{
  "encoder_arch": "pvt",
  "model": "image captioner",
  "dataset": "simulated fluorescence microscopy of cells",
  "train_examples": 195000,
  "image_size": 32,
  "crop_scale_min": 1,
  "horizontal_flip": true,
  "translate": 0.12,
  "color_jitter": 0.1,
  "tokenizer": "word",
  "vocab_size": 42,
  "encoder_norm": "layernorm",
  "encoder_norm_position": "pre",
  "encoder_activation": "reglu",
  "encoder_mlp_ratio": 2.67,
  "encoder_head_dim": 64,
  "encoder_fused_qkv": true,
  "encoder_qk_norm": false,
  "encoder_parallel_block": false,
  "encoder_inner_norm": false,
  "encoder_drop_path": 0.05,
  "encoder_patch_size": [2, 2],
  "encoder_depths": [4, 4, 4],
  "encoder_widths": [48, 96, 192],
  "fusion": "prefix",
  "decoder_width": 128,
  "decoder_layers": 8,
  "decoder_norm": "layernorm",
  "decoder_norm_position": "pre",
  "decoder_activation": "gelu_tanh",
  "decoder_mlp_ratio": 4,
  "decoder_head_dim": 32,
  "decoder_fused_qkv": false,
  "decoder_bias": "all",
  "decoder_qk_norm": false,
  "decoder_parallel_block": false,
  "decoder_dropout": 0.05,
  "decoder_inner_norm": false,
  "decoder_drop_path": 0.15,
  "decoder_kv_group_size": 2,
  "decoder_positions": "rope",
  "decoder_prefix_bidirectional": true,
  "decoder_connector": "mlp",
  "decoder_tie_embeddings": true,
  "init": "kaiming_normal",
  "residual_init": "none",
  "optimizer": "adamw",
  "learning_rate": 0.0017,
  "beta1": 0.9,
  "beta2": 0.95,
  "eps": 1e-08,
  "max_grad_norm": 1.0,
  "ema_decay": 0.995,
  "max_steps": 6600,
  "batch_size": 192,
  "epochs": 6.5,
  "lr_schedule": "cosine",
  "final_lr_fraction": 0.05,
  "warmup_steps": 190,
  "weight_decay": 0.1
}
Rows from block 9 of the image encoder of a small image captioner, named by matrix and row number. Rows with one number belong to one neuron. Each number is 500 + 25 x the weight over its row's rms, rounded and kept within 0 to 999. All counts start at 0. Numbers have three digits each.
After each neuron's rows are labels from the 100 images, of 14976, where the neuron reaches its largest size: "strongest on" is what is common among them. Only what is clearly more common there than usual is listed. The data: simulated fluorescence microscopy of cells. In brackets: how many of the 100.
# gate: MLP gate (encoder.blocks.9.mlp.gate.weight, 512x192), inputs 0-63
# fc1: MLP up (encoder.blocks.9.mlp.fc1.weight, 512x192), inputs 0-63
# fc2: MLP down (encoder.blocks.9.mlp.fc2.weight, 192x512, transposed), outputs 0-63

gate.168:516483504461466506501504540519491501456516490477486523516496580540542477498491511528519470496467519506460464523467478493474508507499531516508454517533492492527501536532495538534516481468470485
fc1.168:508481520477473496479489478528503479503483505557506469494489503511489480488517558501523487525515483494540539449466506527552537461502539508489548432512542502490499524472503508492524533487481530
fc2.168:495529537500501550508487497472477474478465497476560531502486512536464548508521504514542493511500508513467461500520491505470496478548472497502470469493532515517516507517500468495468497538478527
strongest on: cyan stain (99); long thin cells (60); cells: six to nine (52)

gate.492:520478512531466525471522465491505491514520511476504525498550470507495487493490500507506491482473449524506507536523514490476516473523541570511536475502541520466509487505480553510520515488521511
fc1.492:466484545517511542500457476472502492470545486506463525515562513446495488498498477447485530517497500511492462482493515470523511504520476490489492507454487480559475477483500510523532495560527506
fc2.492:504499517533485512491462500537528538505529482527537511459504492496442497501459507469500507530539475486509496477512519541516494488511495517539504493448462517513483457509444475521484500505508488
strongest on: membrane rim (100); crowded (74); cells: ten or more (74)

gate.329:508539505505519505485492482515482475485540487556491467513497488475492519532507461491504533524514517510491474514519481450527499458485523526515542517468478518484514458483520507474486476552525514
fc1.329:498530502496512478486530522502488483540509521440477526460516477491498524431513512496531488485554481501497502488485510514457471529486512481481489466505508522449477504521511456481500514465523461
fc2.329:460523552480525486451518510465494515446470510458480537513491518550507484482519496487511493513499512508510506457505500516500489531558496514511505530547486499486492513541489474460520463461479507
strongest on: magenta stain (100); fragmented nuclei (78)

gate.103:458487498475515466453471493532535485475524503531484508481475428440487540473504504505486509521500468497480467508523500503473473511541540514512468543492491542509490464484482524517499503528479495
fc1.103:485482489493494483478495494488479518508490533467557520487475513554536491448532503529529499457488477502510507524514510514470506514506453503497495486496504518537516517509487467530509483518495499
fc2.103:490469502495515550482495516492496519437496470473492511496522529559529479506489502517493467476469456531503532460484496486492498482565482486483515511479516472488516503536467489465543497481492489
strongest on: magenta stain (100); vacuoles (32)

gate.261:473513504488520472509497455478519493503505511518513525493502510479512484511476511510502497485459525515460495466498531463492500464552541448491525523469514502516492531448506486478492539535476477
fc1.261:516520537460542464522519468484555480476503510467515512499501453523514522539518488557513502470467509519516511551495474498435525447527500516498489483532457481497518498533495486511495465526506512
fc2.261:537489521481476545498438486537478489503500495474549496519506523507508516514522518553508529493443518546494466532475507509504515459538545514469479463503521477490541495497505514516487483508504547
strongest on: green stain (99); crowded (91); cells: ten or more (91); fibres (46)

gate.74:499511493527501471530523508475458556513471504505539465520487524470487481453520484542500530496495520545519476513522556505520530491503458467476515555430520536503534507486521469491465497473489492
fc1.74:473540458505522491510569496486521460534524498510473473493485452477517530471472500498500501508514493538503498539498483502467506499503496488455479485540441500508539519531491485464454506522490523
fc2.74:509529513486533517518540479511506468500475505480452543466499490526535480550512462523480488461484510503476479538540468455513498481517517494464491522493460474518543495492502529502505497491511505
strongest on: cells: six to nine (72); vacuoles (45)

gate.347:521466516461569495502463491500474475472523487468506423559534480501573479486533531458497508484490471539458482525481497456494521496491503481508464502493508510526509498488483544533507518495483502
fc1.347:473515522507477485460507482487509465501477522520474525485507487545454483497479462488494497499499540516535501543498499511492487481466528533483496503534454497499478531517514503491489465514473497
fc2.347:474489505519509520489506505486512452516457527502546526473505506499481526521524498522494490480501456471486467529511501540520517451528467508506517482523506465507516515517495482490537487483477493
strongest on: cyan stain (100); vacuoles (43)

gate.170:514506527506518456467535521525547467480521544488541526477508502508550558534487519518508501486499489529531520534513496467480468483494567539483530504504480525473509489493458549510521514511514537
fc1.170:517501499544492456463477470513548482518488498533480517481501490501500496510512468540466494505502518464500465489518484501503508467482504507477494507491494481442535501479496495497529490508535513
fc2.170:528507523480496493470465500490514495493515486456492452536482502469490489472504540488503516548529492516537511528516484515470510507460543520498500521496490522496469456482520509486500494507500501
strongest on: cyan stain (68); crowded (52); cells: ten or more (52); long thin cells (44)

gate.273:528525512506474499489504483512480488460483483465483539456516529485521553535479513539500516534493461516483492508515478488482506499513493473505502444517477498469505521526513523498492477495520473
fc1.273:548522477556498515515478514452455524501469470486532529509479462497487513491507521512504477512514463482467510545486515500494463502527541486533475426474484461527513500556517496548494497512507514
fc2.273:516492466502481527497536492508493505537491494525522536495536489533460517526515496478470481457484568541511498532504531519528526536491508494481486482570536498509478535484487534495485493497497525
strongest on: fragmented nuclei (100); few cells (70); cells: one or two (70)

gate.488:503532464509515489498504521485500497511445495541527478514511498462517481466556516501514511463497517533494535468514530478517525499489496463491507510475524506482460497510554460420495504496516467
fc1.488:478496496534485502521496504482460479475510469512502451530504501492519489505532529453510459476512483501476493484496510461483469501459461482521494512533517455491507453535507514520521517488516491
fc2.488:528454553493494550497484480484475513488497488520520575478472485500496458504510519503522528521502471555505493494514497475518459491549514501493481498472524519503507465544513502488535506500515476
strongest on: cells: three to five (94); bright spots (36)

gate.77:520508495529516518489476512492493454514503464445502507502522487475500548541504502488527497508497507518532494526495522490501507521467494554499535484441519466500502510489482517497550515524535513
fc1.77:500459465509521462451512467495468500511478477528505538489506486519503520522520475517503506511540473460489488404501519453523490527547497505511521517490517492518493506537493515520486508451497469
fc2.77:495530517502465493486505495446512517478479458447477538470481495506524511492527485542511513501489537458506501498514515504480569479519495517494530534522496521481503502523525453475538509484525530
strongest on: fragmented nuclei (83); few cells (78); cells: one or two (78)

gate.259:494497490498514507488496517495514527439511506498486456503473504536493505521473493500476470534489493517518522487481483550485474509530521517527542472525512501479503492497466526509485459523552527
fc1.259:481461519507511496505491475519485515476499514532492463458528523529528515533487540525499505521435537499523531535511485521461506527470527520503514484546454515534503493502519446446468507485504518
fc2.259:494493528527553486507512492489521548486519511479529496477558514494498497496497502494443497515519474471500488493495472494499539524492529494510498508506481483497509490513511480483459493511519481
strongest on: crowded (95); cells: ten or more (95)

gate.268:493555525538505536493537521521511473496540500512465520532552470505486523520468500490498460481506517467487456526492542492494489482512525513467524514530478507515495483466482530456489491488531475
fc1.268:530547475485512478529511481476505535516504496492530519514491498492474500462513519546506487467539540484496523504496505467494481517487528479531528472455524488502456513515491444511481482516512471
fc2.268:503549539493501524439517499463473517480459515465506516526483551464543479497477493514532521515522557517543477502514512490535510479533468491512516514503507498509468487501484501507537521487524499
strongest on: few cells (74); cells: one or two (74); magenta stain (60); fragmented nuclei (56)

gate.50:529507478454502477536476516488486509528530499518499518535519467499510531493504506515521526475418510482498472499500496473505508524533505496501533555468485511527525522485502477470432517456463459
fc1.50:504520472464469493536492446539522563504487497516534535514513506478469504517549493507525533463482493485512506516515471463503496500545500475439494516449555502512500526500468486515443499481541491
fc2.50:509503539493533539499514500484511493487447468514472524496444470450473523518474492499504500545479472484502550494496462528528509513497507481546489556471507502503483461512519502497509496537483471
strongest on: crowded (79); cells: ten or more (79); fibres (58)

gate.217:498489532473531511467479533479529491463536536522512473495516481523476466526455526488554489523505504504518508486495485521494552512541538515547510500536465490461539498475474538491467508483512478
fc1.217:508543510530483474496502471526487502493491520516505553466498443515525496468486473500482508486466526546504513502523502450497507514526541483463531524486488501514552503485495517470482493514488508
fc2.217:528516494486502488500514519470487541489474497510488487515510512528555478499534520516526526528499442522499509509497501515470523506500527460471496554473554466487446532482531461469509494532517504
strongest on: crowded (100); cells: ten or more (100); membrane rim (52)

gate.388:482495539532473501513478508516509546501523505481475522496504493508524518513429489475483520485465459479519521521512503481501470486497480503532518506511506508557484506509521486492496492508530522
fc1.388:533525451515468535463490477506513506459467484551510523523520477504508509494514461487475480523493478466489475487507501491514506563485517504543484547484508517525518536494555509499509450497510527
fc2.388:502502488471514502503424493438527482499526523520475504510507490484483495498452498483468516532545514510493506511502483496462449519498483518516499506520512533518470532452500518552455489518510489
strongest on: few cells (99); cells: one or two (99); membrane rim (93); cyan stain (48)

gate.382:468530509479495503538500527481531520491497485514499504484510492481505517560482507479495514508482525485507475496493446486499517482503517489538494519501539521521478492480491560533507481484470502
fc1.382:474500486496544488490470508494483501487470439476507470523479508497515491480473525524494488482498469506477532485467491496515519517479519472492522507501510562533497522479524541519503498517490470
fc2.382:436519485486492519487498492446515505501490454476541497443472517504499489515493525491461475517509470464518500504460522511440497469474519538529555533525469483508471507469534541514474499517501463
strongest on: magenta stain (99); long thin cells (69); few cells (69); cells: one or two (69)

gate.403:479492516525487506492542486504526447499521505486536486508518539545544511526481444493521487492507505475501531500510514471475486497513522484491493473496496472547512492515517510480513486531481534
fc1.403:491513529514507470512513486534493476516555498537540512531518496512463536467536530517456520541559496522494469492527498501487507488462506510520523493475541517488503516495490507511478506500472498
fc2.403:511498487511499488523523505443515489448534456560516524521500517512504491541475466500504464427481497559508512503476464488516529513452516492525523541476490504539512519501509511524482523517534471
strongest on: crowded (71); cells: ten or more (71); fragmented nuclei (66); long thin cells (34)

gate.164:486467536519521488499482475515461480478537529505438505481532543535578517522469510478472499541481453552472489553492519463516493460472501523499504478506529476497526501462486530529531519519488507
fc1.164:513483484489445500494457496518545522511508464528484486503504519492579473491478516489514530501521496475507528495484484554481514535504486523477458497551537505514483475535491455467505530553502543
fc2.164:542490488527463532504531515475483503505537472524521463536513554473511552497538520498499486498500506522463436522514481495465535480491484476496477465490541493497506466555458478533472521468519520
strongest on: fragmented nuclei (99); cyan stain (73); few cells (62); cells: one or two (62)

gate.210:470534554517518503466491502502482495478540488502494489504495509511506539477516530463463504479478510527462502576504510451502448545501495529505483491550516494507510502464487503499487529464509548
fc1.210:483477533499490524497502520519489486525505508491501520474531450498479485534500495472517452481498514479506512459498487503498476520514529474480516514486492523493462500553482491496496530504541486
fc2.210:441519494456546456445512508523459516507461529508496484534479521499505506497478499515454508478503541465480518513511514480509480489540519504510496498489504455478519499499500477488499515479484465
strongest on: cyan stain (100); fragmented nuclei (54); long thin cells (40)

gate.386:454501493531518505506508500479458492498500508470494535519547486505487488478502486445528494508502498509519534483509510461484438474490501469468541468537490492520495476538493525470519515504491505
fc1.386:506481497503534478499518537530487502501525444565506488530486498500517476526489489490516508505511490503458480509507505512500555472493530467552508497462534567518476509463473530500490493495516481
fc2.386:503509501491474518443510489476509509528436512500523552471487502509468525523515516504493516522523481486543499486554513505486503517508477524493520525494490452502493480500537554485532514482504464
strongest on: yellow stain (100); membrane rim (85)

gate.126:482517501491542507501567478483505498474519501540516485488527510504514467514521487495495455528509520518521519535526472498508472486486503508519473498523480468540522507510544517524516509559481504
fc1.126:494534513471498516482490463517504482446467491467467537501491481555544481510506487487467475519539511478495534513485499486490452485486477529521450497554468488536510519495501520508532490517488508
fc2.126:497558503505533520477546506491487496475512451497497547470486457508534497544474485482519475497491488548516534537511483487510438506476506482481464523513457496525517474514499492510545512557494536
strongest on: cells: three to five (76)

gate.395:491500496451532517510500489525445465470518501493512560453514490538527505492475543484519466509521502505488457553477533476489492529522483530523496469521534449501518480487493499492502538491546516
fc1.395:543499496512510458493519506500492493501491478522500495494495513485492506537507468534504515458495511451481515508506489475477519499501501486517490531502500513496460530488480476496519502477563448
fc2.395:492488535480478496483537501446490517500511536514505504504498506485489520478515510469478490496462498475547518492485534553528478487531497507520518501496479481450430510507486489482499506480502523
strongest on: few cells (71); cells: one or two (71); long thin cells (46); membrane rim (31)

gate.344:515522523459572497577518516515466461522483456520470468535530501467515528494513495499502504501519520523467487516466512516528495491479482492501540495496458483476543493498527488501511485463502497
fc1.344:498447507517487509486426513558457511532502492500510506497489530469510520467508553514502533524507536512493468469501483493544546440513505491489478490510498505474484491540486473518517548475515475
fc2.344:533534525500478491525477501490484510502510507514519533489489454474509480536484487465492475504454503528533475467503477491538483515511541536500495505483494528510489486507526478470496526519496502
strongest on: cells: three to five (71); bright spots (62)

gate.481:469487468500562523488509541529497533546527456499453504509505534514508490515521521483497497499489501478456493529508514465504516483463494512507516477497547511493514472530486549518527523456493511
fc1.481:483478510473506498481507477491502449468550506507493483498491469515511483475477487548474497514509489516509523525517485543490495504509510519523472475504477484509494501534506523562492485540522492
fc2.481:498547519520450484502516475464475465477473533487524543519499461531514568507516534506511495468491493504514433508497497473492506483523512505474492493512514436496553478540504497521490477506514525
strongest on: green stain (100); bright spots (66); cells: three to five (63)

gate.355:507510458504515524462497461483489491499493519501507500527475469515447529477547478530487514504499503517517458478512489544491530516505456473507516535476529526520444506520498476510529441518498517
fc1.355:502535552476514488514455540515514516507511499499484521497465521486535467492491524487542482518527502547504529495536486483524533459506483519448469486490467492458502493478547467497475510449507497
fc2.355:512509467515524519493510469509490471495498513481519449509469513528506487517450483516512469474497531463490487463468486544518517505515547509513491506493505489546508528476493524496493480512470521
strongest on: long thin cells (100); crowded (62); cells: ten or more (62); red stain (53)

gate.485:532486524485495486491519455525482507491492490520460513459517514554553470475524493548525461474497520508553465501486460469502503488495498490504442569505489513534476544491515512464497486513536527
fc1.485:448520523495496519460514497516510489491508488474517508506532497530457523524449487510504490499468469462481500516525495507525510510461482524497538469464520508485468510481503526467477525474532510
fc2.485:518521495542537498518511497521484536532550526503505480505554505512500460476504495510487531462518484512490513486476491518535559469496497485506471456494522459505559492492515491496511510443523574
strongest on: red stain (98); crowded (61); cells: ten or more (61); ring around the nucleus (39)

gate.449:537439515466497469476510540505493472492538482466499485505486487495558506520487516471516514475485526535506508515453439476428513532506518514525482495511503486513533498470431516512489507474492532
fc1.449:489551457472521493532519487495499507483490499509484458463480522501563457488515506527499483494457533522508502513491523479491513513498475523503468541492519510540511478474485473530477534479497516
fc2.449:460515458519513531451528496532481463516486543518473516496447486529442495493500515518493497482505531462535528517528472537503516435536522483533527464531494539476510512486507482498524453507462467
strongest on: cyan stain (100); crowded (58); cells: ten or more (58); fragmented nuclei (31)

gate.319:519512475531528552478523529524468492504512487520462506512489502485523461512499525487503512456498505492477535480515495466517530475472522476509524471509536491494527512495506505524510527514511511
fc1.319:508475505508493471462507463512506498462511523488519525420464456547510554510471480498490490518501526509486521474506484539483496464501474530472479495513488518514519493540517502492507501497482481
fc2.319:501531503473462519534507510503518461521482532460516512484530467546472546511544525481501497523487501500507452505507472497473504478507489497477496475525484457506554489511492516502514476514503515
strongest on: green stain (100); crowded (66); cells: ten or more (66)

gate.224:525490490480492501487538486481486511523460478464508464527517521478496529501505484463503525523533494486540501515519521533503511506471491497479498475494519525497507507497465471529529469494489480
fc1.224:496518565477508498534516479480472468463504448480478494521498475521489479538445497502496522485485422439496515516487507473458507566462507511522505466514486512463495472516520522509511506525574520
fc2.224:512530511492477488478543465459497534472489493526507496509465488523517472538512461522519490490488500539510451531545511474531502506525497497468499524498505541501522475479530513496467493530527501
strongest on: cells: six to nine (86)

gate.293:482479498460452488504491487524546493479473525506507537488437497449481498503514546516486490461467506475516538523510485523512502456535484538492472513474474490514459517462486482475508505503518531
fc1.293:521524513506548518465453564524502491524480497485494494509470497541505474516493489474515522492516502502467475470437495471481474533495523483530525477543508481453495512531503524473552476494496526
fc2.293:482525473478481510562447487559498446492499446488527486489493520488475480539503487468478524515513516477504448507507499501494464516486457534481492464479493488495519493542491500476526499478517506
strongest on: crowded (76); cells: ten or more (76); fibres (62)

gate.213:504510488480513501507460504522501484474504487553499499508528452492481500547471483475477495505481512519510487489500465457523517472514504523467471511514472497509481493491484545496514501534500463
fc1.213:484490519493524512512501497523516484486526499516497498500499443517476511525450497519531503536469514511474522528487480469487497484530516515492460546477506510512558505479510520494470496520515518
fc2.213:491502514487543526458511480478495515474494472493501523510515495553518478495472475486505513487470522526502525479481523507489460499530496494488533544506525455490499505487488471468535494511511505
strongest on: magenta stain (100); long thin cells (77)

gate.10:449480523494477560447516483450493506529498460512496482543508476509501531489520520520518482472522524509474504520445508500464494495509482513481504479484480491536503503478440512516486494500478547
fc1.10:526521470542515499528495527505542504507465498501474493472479490533530476524504492445533528473510504512460528481546481512506513489491503502458510465528459519468501506478508510475515507489523504
fc2.10:442512502483548508481481459466501487479515536448499470513493483508472512488473465523499481525518467449463524469498503521491512502478547531524514538516530484496468509493489544541539502557520475
strongest on: long thin cells (100)

gate.229:487554473506503504491483468503496499491533502490520515463509531510478522518508492467508497474506442475489503565487501499502496534469537492482527455499461467460518507496484527516514492518510498
fc1.229:476535520498495469526516493482495506518499524497525503490484529529545508463474486454555481480488562525506443461522503480494521543465533436481514533504526524532518489522512522491473459484489523
fc2.229:538527480480515513548478500511467473462523471501456494496497473526556511531501519478518506493510472463528521445512480495507520497504480561486462484476497504487538481468515542457495505513527498
strongest on: few cells (99); cells: one or two (99); membrane rim (57); long thin cells (41)

gate.232:509520525507510487514530474499510482472528472461497505483510483499513533509480479489548480456465443501488480555526494493484489483521501477517495519488536483490503478505465526521502508533535485
fc1.232:512505496486497536529531512501497495493491511485529517502510483513511446483560484488531487476509519502538493527474511452500491483532506482479463473485495497477532479478494465469486519517492484
fc2.232:516518528465496516469495519461509481457470499435501509479492513499437507525495483506488468485489505517508473446503518523485498528538525544508512521503525474518454533509494489487457511513485512
strongest on: red stain (74); cells: six to nine (72); fibres (37)

gate.511:488542498459512511503539494471510507450497493490518511527511512492530450518489472493519501505486494490534419507505478459529521494482508497497509510512470485467499477511502509475517464547484518
fc1.511:482488518474467530522491487479521498469519478548443518446542484519471468522486501476463508509532492469501509489477483514430490527504468525526491497497509483484494501471508496472503456493477559
fc2.511:478494505497532547506496482521454501519491515545489503495511503497513501552496468530544498483508534492506487497526496455526509491473455491541470474488456514522508506556500569471508507465526484
strongest on: cells: six to nine (89); magenta stain (50); long thin cells (35)

gate.79:471520491500498498533540524493526493496499474476508504509537506515533478485520515480469513480514464470497489496491503508519481510476455520540501483489491467459499526533521533502524480501547513
fc1.79:553500534524510478506467521528466522515494467491495487495496497446501476474522518525502513512537532495494528477494488522553504506477485478501486506491513486510469485503465518522540509465534466
fc2.79:510517472495559510530495502545481520508478477549480515492454499528542477524549436528532520471494518535501498444483538482510499512471492488493482502476521528507558504500496517490489499462499512
strongest on: magenta stain (52); cells: three to five (52); long thin cells (47)

gate.7:467477470465538523491533482488503530495506446489488524504486540517511484492508497453508526522577487499511512477522502527540468509476477484496456474511503484490517469496476460476516478485540513
fc1.7:486547539490500511490504523478488523477549503489499525500489474546457489508553498479471499461496513516497460499480478477481494492543511483489537500496485473516494509487477537456462535529513459
fc2.7:498504508496456506539478488454514516538495516492489520497429498484544480526510508509530530494474482539541505490504484502486482483509503491508491474456494526504517481483560491483476506509502465
strongest on: few cells (100); cells: one or two (100); green stain (49); bright spots (41)

gate.478:479551489465551509533491531494478515517510523512483466459468488507524485516505521495542497532538505518502522482508484481517468500485487507536505487494493544462525501463479523511476510480489535
fc1.478:498507482509556507522505516519485505487490473483452499522487557493494486479491539529493516503521504481438504514499475521514516527521509483550544484537535505456497495450520504510518535487525528
fc2.478:489492534494522485505522505500477513479485547463502519484491514445528475492492506468519510521536533500491528481482497533506508519480495515488502488504535484507497583540504464466541502407516467
strongest on: green stain (96); bright spots (48)

gate.44:469509478519521469514497539450488510524465515514516462532536510514524473482483532473507529500486474513520449478514551507496492487535481506493523532472472506484483497520486493517507485484502479
fc1.44:480499531502515480479507476484524512491494515501515512487510516476476514482495448529533536500457476512490477495491488472538487458523502479448494535496505518533544520444489483505441516514524517
fc2.44:508479488510502513538507535511493594531512492534501528514493501482500479509543504491493518496483504517526499497532472504551463547530477476482498513522527493481476548509518471481465505509515480
strongest on: cells: six to nine (89)

gate.76:454505541510508499521490511529477537483523493518502524540534495497506537530472514453518524531481509492474497487493462481500506469551545498518495496505491497495489515523499495512495459522511478
fc1.76:495529481476480519510481510551477491482502477517501477535516519568462511511509457534490479495502539492506472488532475528507519513518486462519445528511532545460521494505504510522490511513484505
fc2.76:538517476499487508499448540490498463519505497534513485482494446469495467509511500535478544478506498511529491491485473476501485494485463492508484493452501493520505506474542496492492523505478507
strongest on: magenta stain (100); crowded (66); cells: ten or more (66); fibres (65)

gate.73:501522459465542505524548529498463519497517540517495477558510505524500483518499502470508516478505522480478502467500492479475477479521523485494511500458547505491505495512490490513540464509570516
fc1.73:506520468483512541522530541523465532521524496522477517509521513485528465499534494490492493502502476484456492483488505478515499494505490457553525526499528531421491503466515491516515509477490486
fc2.73:503471528505543485498534519516501528481513443534495503513485552435495442489479486503485507524537507508472517475472522527532471500505500460519495500466518543493472505495488448507504544503497464
strongest on: green stain (100); fragmented nuclei (51); smooth cytoplasm (39)

gate.325:492528522503497470461474474502483482480488514481524531504520512489503511550474525482501506511506459505514473548490496499482532488493512527490511466508498491538492485485504531499502507530463492
fc1.325:525499516480452501454476487458468486502470472521498485497486454517503519503478546508486527493540499486502515487456506499498484489459500481506498511511464498491524528502529562486496456483500517
fc2.325:490497500516478512502494433480473515543480535486541542489519486484480530466541434532499516532452468491488472522523498524513504509519525503519565531453486454499493503449509485489488456519487445
strongest on: yellow stain (81); long thin cells (71)

gate.66:520506509522467530516522486463486487488518510483500520492524474527523464481524529470499465498466467520530486595478500516502502478477502521484541488488492469495490476521465552500526462514514514
fc1.66:518482532489516500505473515517501543471518485529491531466501527490521468482510507520472525480476482509482458496482515467531537466487519481512531538507576532492485544463519488509496471502507525
fc2.66:525502533493535491459487499426495478495516519484550483491519531504492491511506499525513489554525451531500483480475496498505482490529521520491509516512547488471492512504480509504546497524468475
strongest on: membrane rim (100); yellow stain (79); few cells (71); cells: one or two (71)

gate.377:478535541486516493480524491518475525490512501501505470514486513483493531537511476543493467539479491512458473566478512490467505473496511486502501461506469516472498491524470528525525467522504529
fc1.377:519490504478465537499486484521506444461475551483525509524466509504498523520489484456538493517498523470559486480535495513491467500504518553474570475482502511464472503485515458532487495486506507
fc2.377:522490502510489502539521487545518498471531450493527464495464516493481483462521508500476518466561470488505467550483495520535497462466509503515479471490523505500507470470516499538464485577482465
strongest on: red stain (98); few cells (83); cells: one or two (83); fragmented nuclei (74)

gate.367:459487486493522510546451468527496518509556471512471477500497478497483501515491484509501533470512488490492489510534497464504523464534489523492479531511450490470503479482463545499485487549505505
fc1.367:516502500524512515496520508486467510509522497449505504481534517492497502457543508547514498490529530542519516505513506499519484462506527494489509485510519454523476515480511487513484524491519503
fc2.367:540501502536450512522463517531516492532512516550523448498495482459520519536509489490470509518512484519538481571506497464517540483495532504515476485441492506540511499471530516514439508511510506
strongest on: magenta stain (100); few cells (74); cells: one or two (74); long thin cells (53)

gate.165:517505538506495526494507496498450506500527529519473523545523539483499460513515518497499494494514528532502515484486515469495557492479521500525539459505518505484531542441447520490501518494494524
fc1.165:460517468496550479507527539491466517502486510520503481534533510511483479487520528475491523491530502476528475467464514493508519542465524488506499510495501493489491520490514457473483543462494489
fc2.165:510497540497540525477491473496464482490495491527497494517491536494494490498493473501501499486511488499517548493481504490521503503477501494532505476509496510503506548500508529486547545474504520
strongest on: green stain (100); crowded (73); cells: ten or more (73); smooth cytoplasm (59)

gate.458:467526511458485532505480500519488489448530488514462540470511512553534520540479475500539493448477449493480478505493533477441510516500507551527544525525507515495513447486498502498493520470561511
fc1.458:531491506484489583507516463555526500488565492506496510511521507543479461507500516450522485442499489517534477467486481505481483542448523494506520470476499500509496477521476499479518526541533457
fc2.458:530547501533499464508489519525489511530516512508509494469566488540534501485494471528475555458487487530495485481508518499547523440506493481494484503511535463494510476524493458484504471479477500
strongest on: few cells (96); cells: one or two (96); cyan stain (58); membrane rim (56)

gate.22:473516473499529500509500484482498514491492482502515534497581508485502512478496534489488476453474498494473500502507485473471481509476535481457502510529508463494536526468490476494546486491500489
fc1.22:439454534521512534475484504495515502537509490468498529486503526459501490458484539492467492551481483479523477526551498494488480498493487535514530477499528502540485497518500483505449533477489551
fc2.22:524421494520489453524479515502507494536512517531504486464527492477462479445471546461470489542497508509525502500489484531517530511489509472489459509531487497506539503491455471531456498518513506
strongest on: red stain (52); long thin cells (45)

gate.379:488526484510522551541542519487499512496493478507460474524515518472505488512485547463497496490538510515473485460481535434500520484495502464528490485514549501485505524462458488528514532469502528
fc1.379:495476502475472482488500461473539498465517494470546523433496457547496519479473476529490463515481524503496488523532504540510466478545509516484493518502478508498487489512531504502514524525467520
fc2.379:512505479472470509512497496522492448502486545468530490481506473535483542517498519510481515506500507507487488518541479488446500483504513513489503486513489455514539493494495527482476475503490513
strongest on: green stain (100); crowded (63); cells: ten or more (63)

gate.190:443533548527516490563455462500536520425527531450497506462551488530515526544478502493490462501482465531491499519519479488500503505456455535506546502534482506499487473478504503517502492491529507
fc1.190:530537467482511455515495477513491501496491473516472470507490513516469501472475512519548487494483469444498501471477492493523531504509489503484530529540505522507521526493514522535504505546488522
fc2.190:511509448466479515510513531532471553492513532502450552521540511481513472497484513491516504471516502516513495482448518468502507503527516518482478486448486504521523488505491471513490458471485523
strongest on: long thin cells (93); few cells (52); cells: one or two (52)

gate.205:523474515446541481492489517494492543486490482486489481478516496473564490524497542465527503508507492555481475500463487521508480510511521496528479511476496508545547498507473493542472451488526514
fc1.205:513489501466516486529486513505473521475488482501508483509495499493560453509507550476507504484494523521496507468482467510494500527482497498507444514494512498509499465494479522550509491455499500
fc2.205:457482474527525515489533490520503506502492522522512513505472514519480533495479516525473503469508492447502494507522481514506526456497522514546538473515503470497518529501461498512526495508496468
strongest on: cyan stain (100); crowded (74); cells: ten or more (74)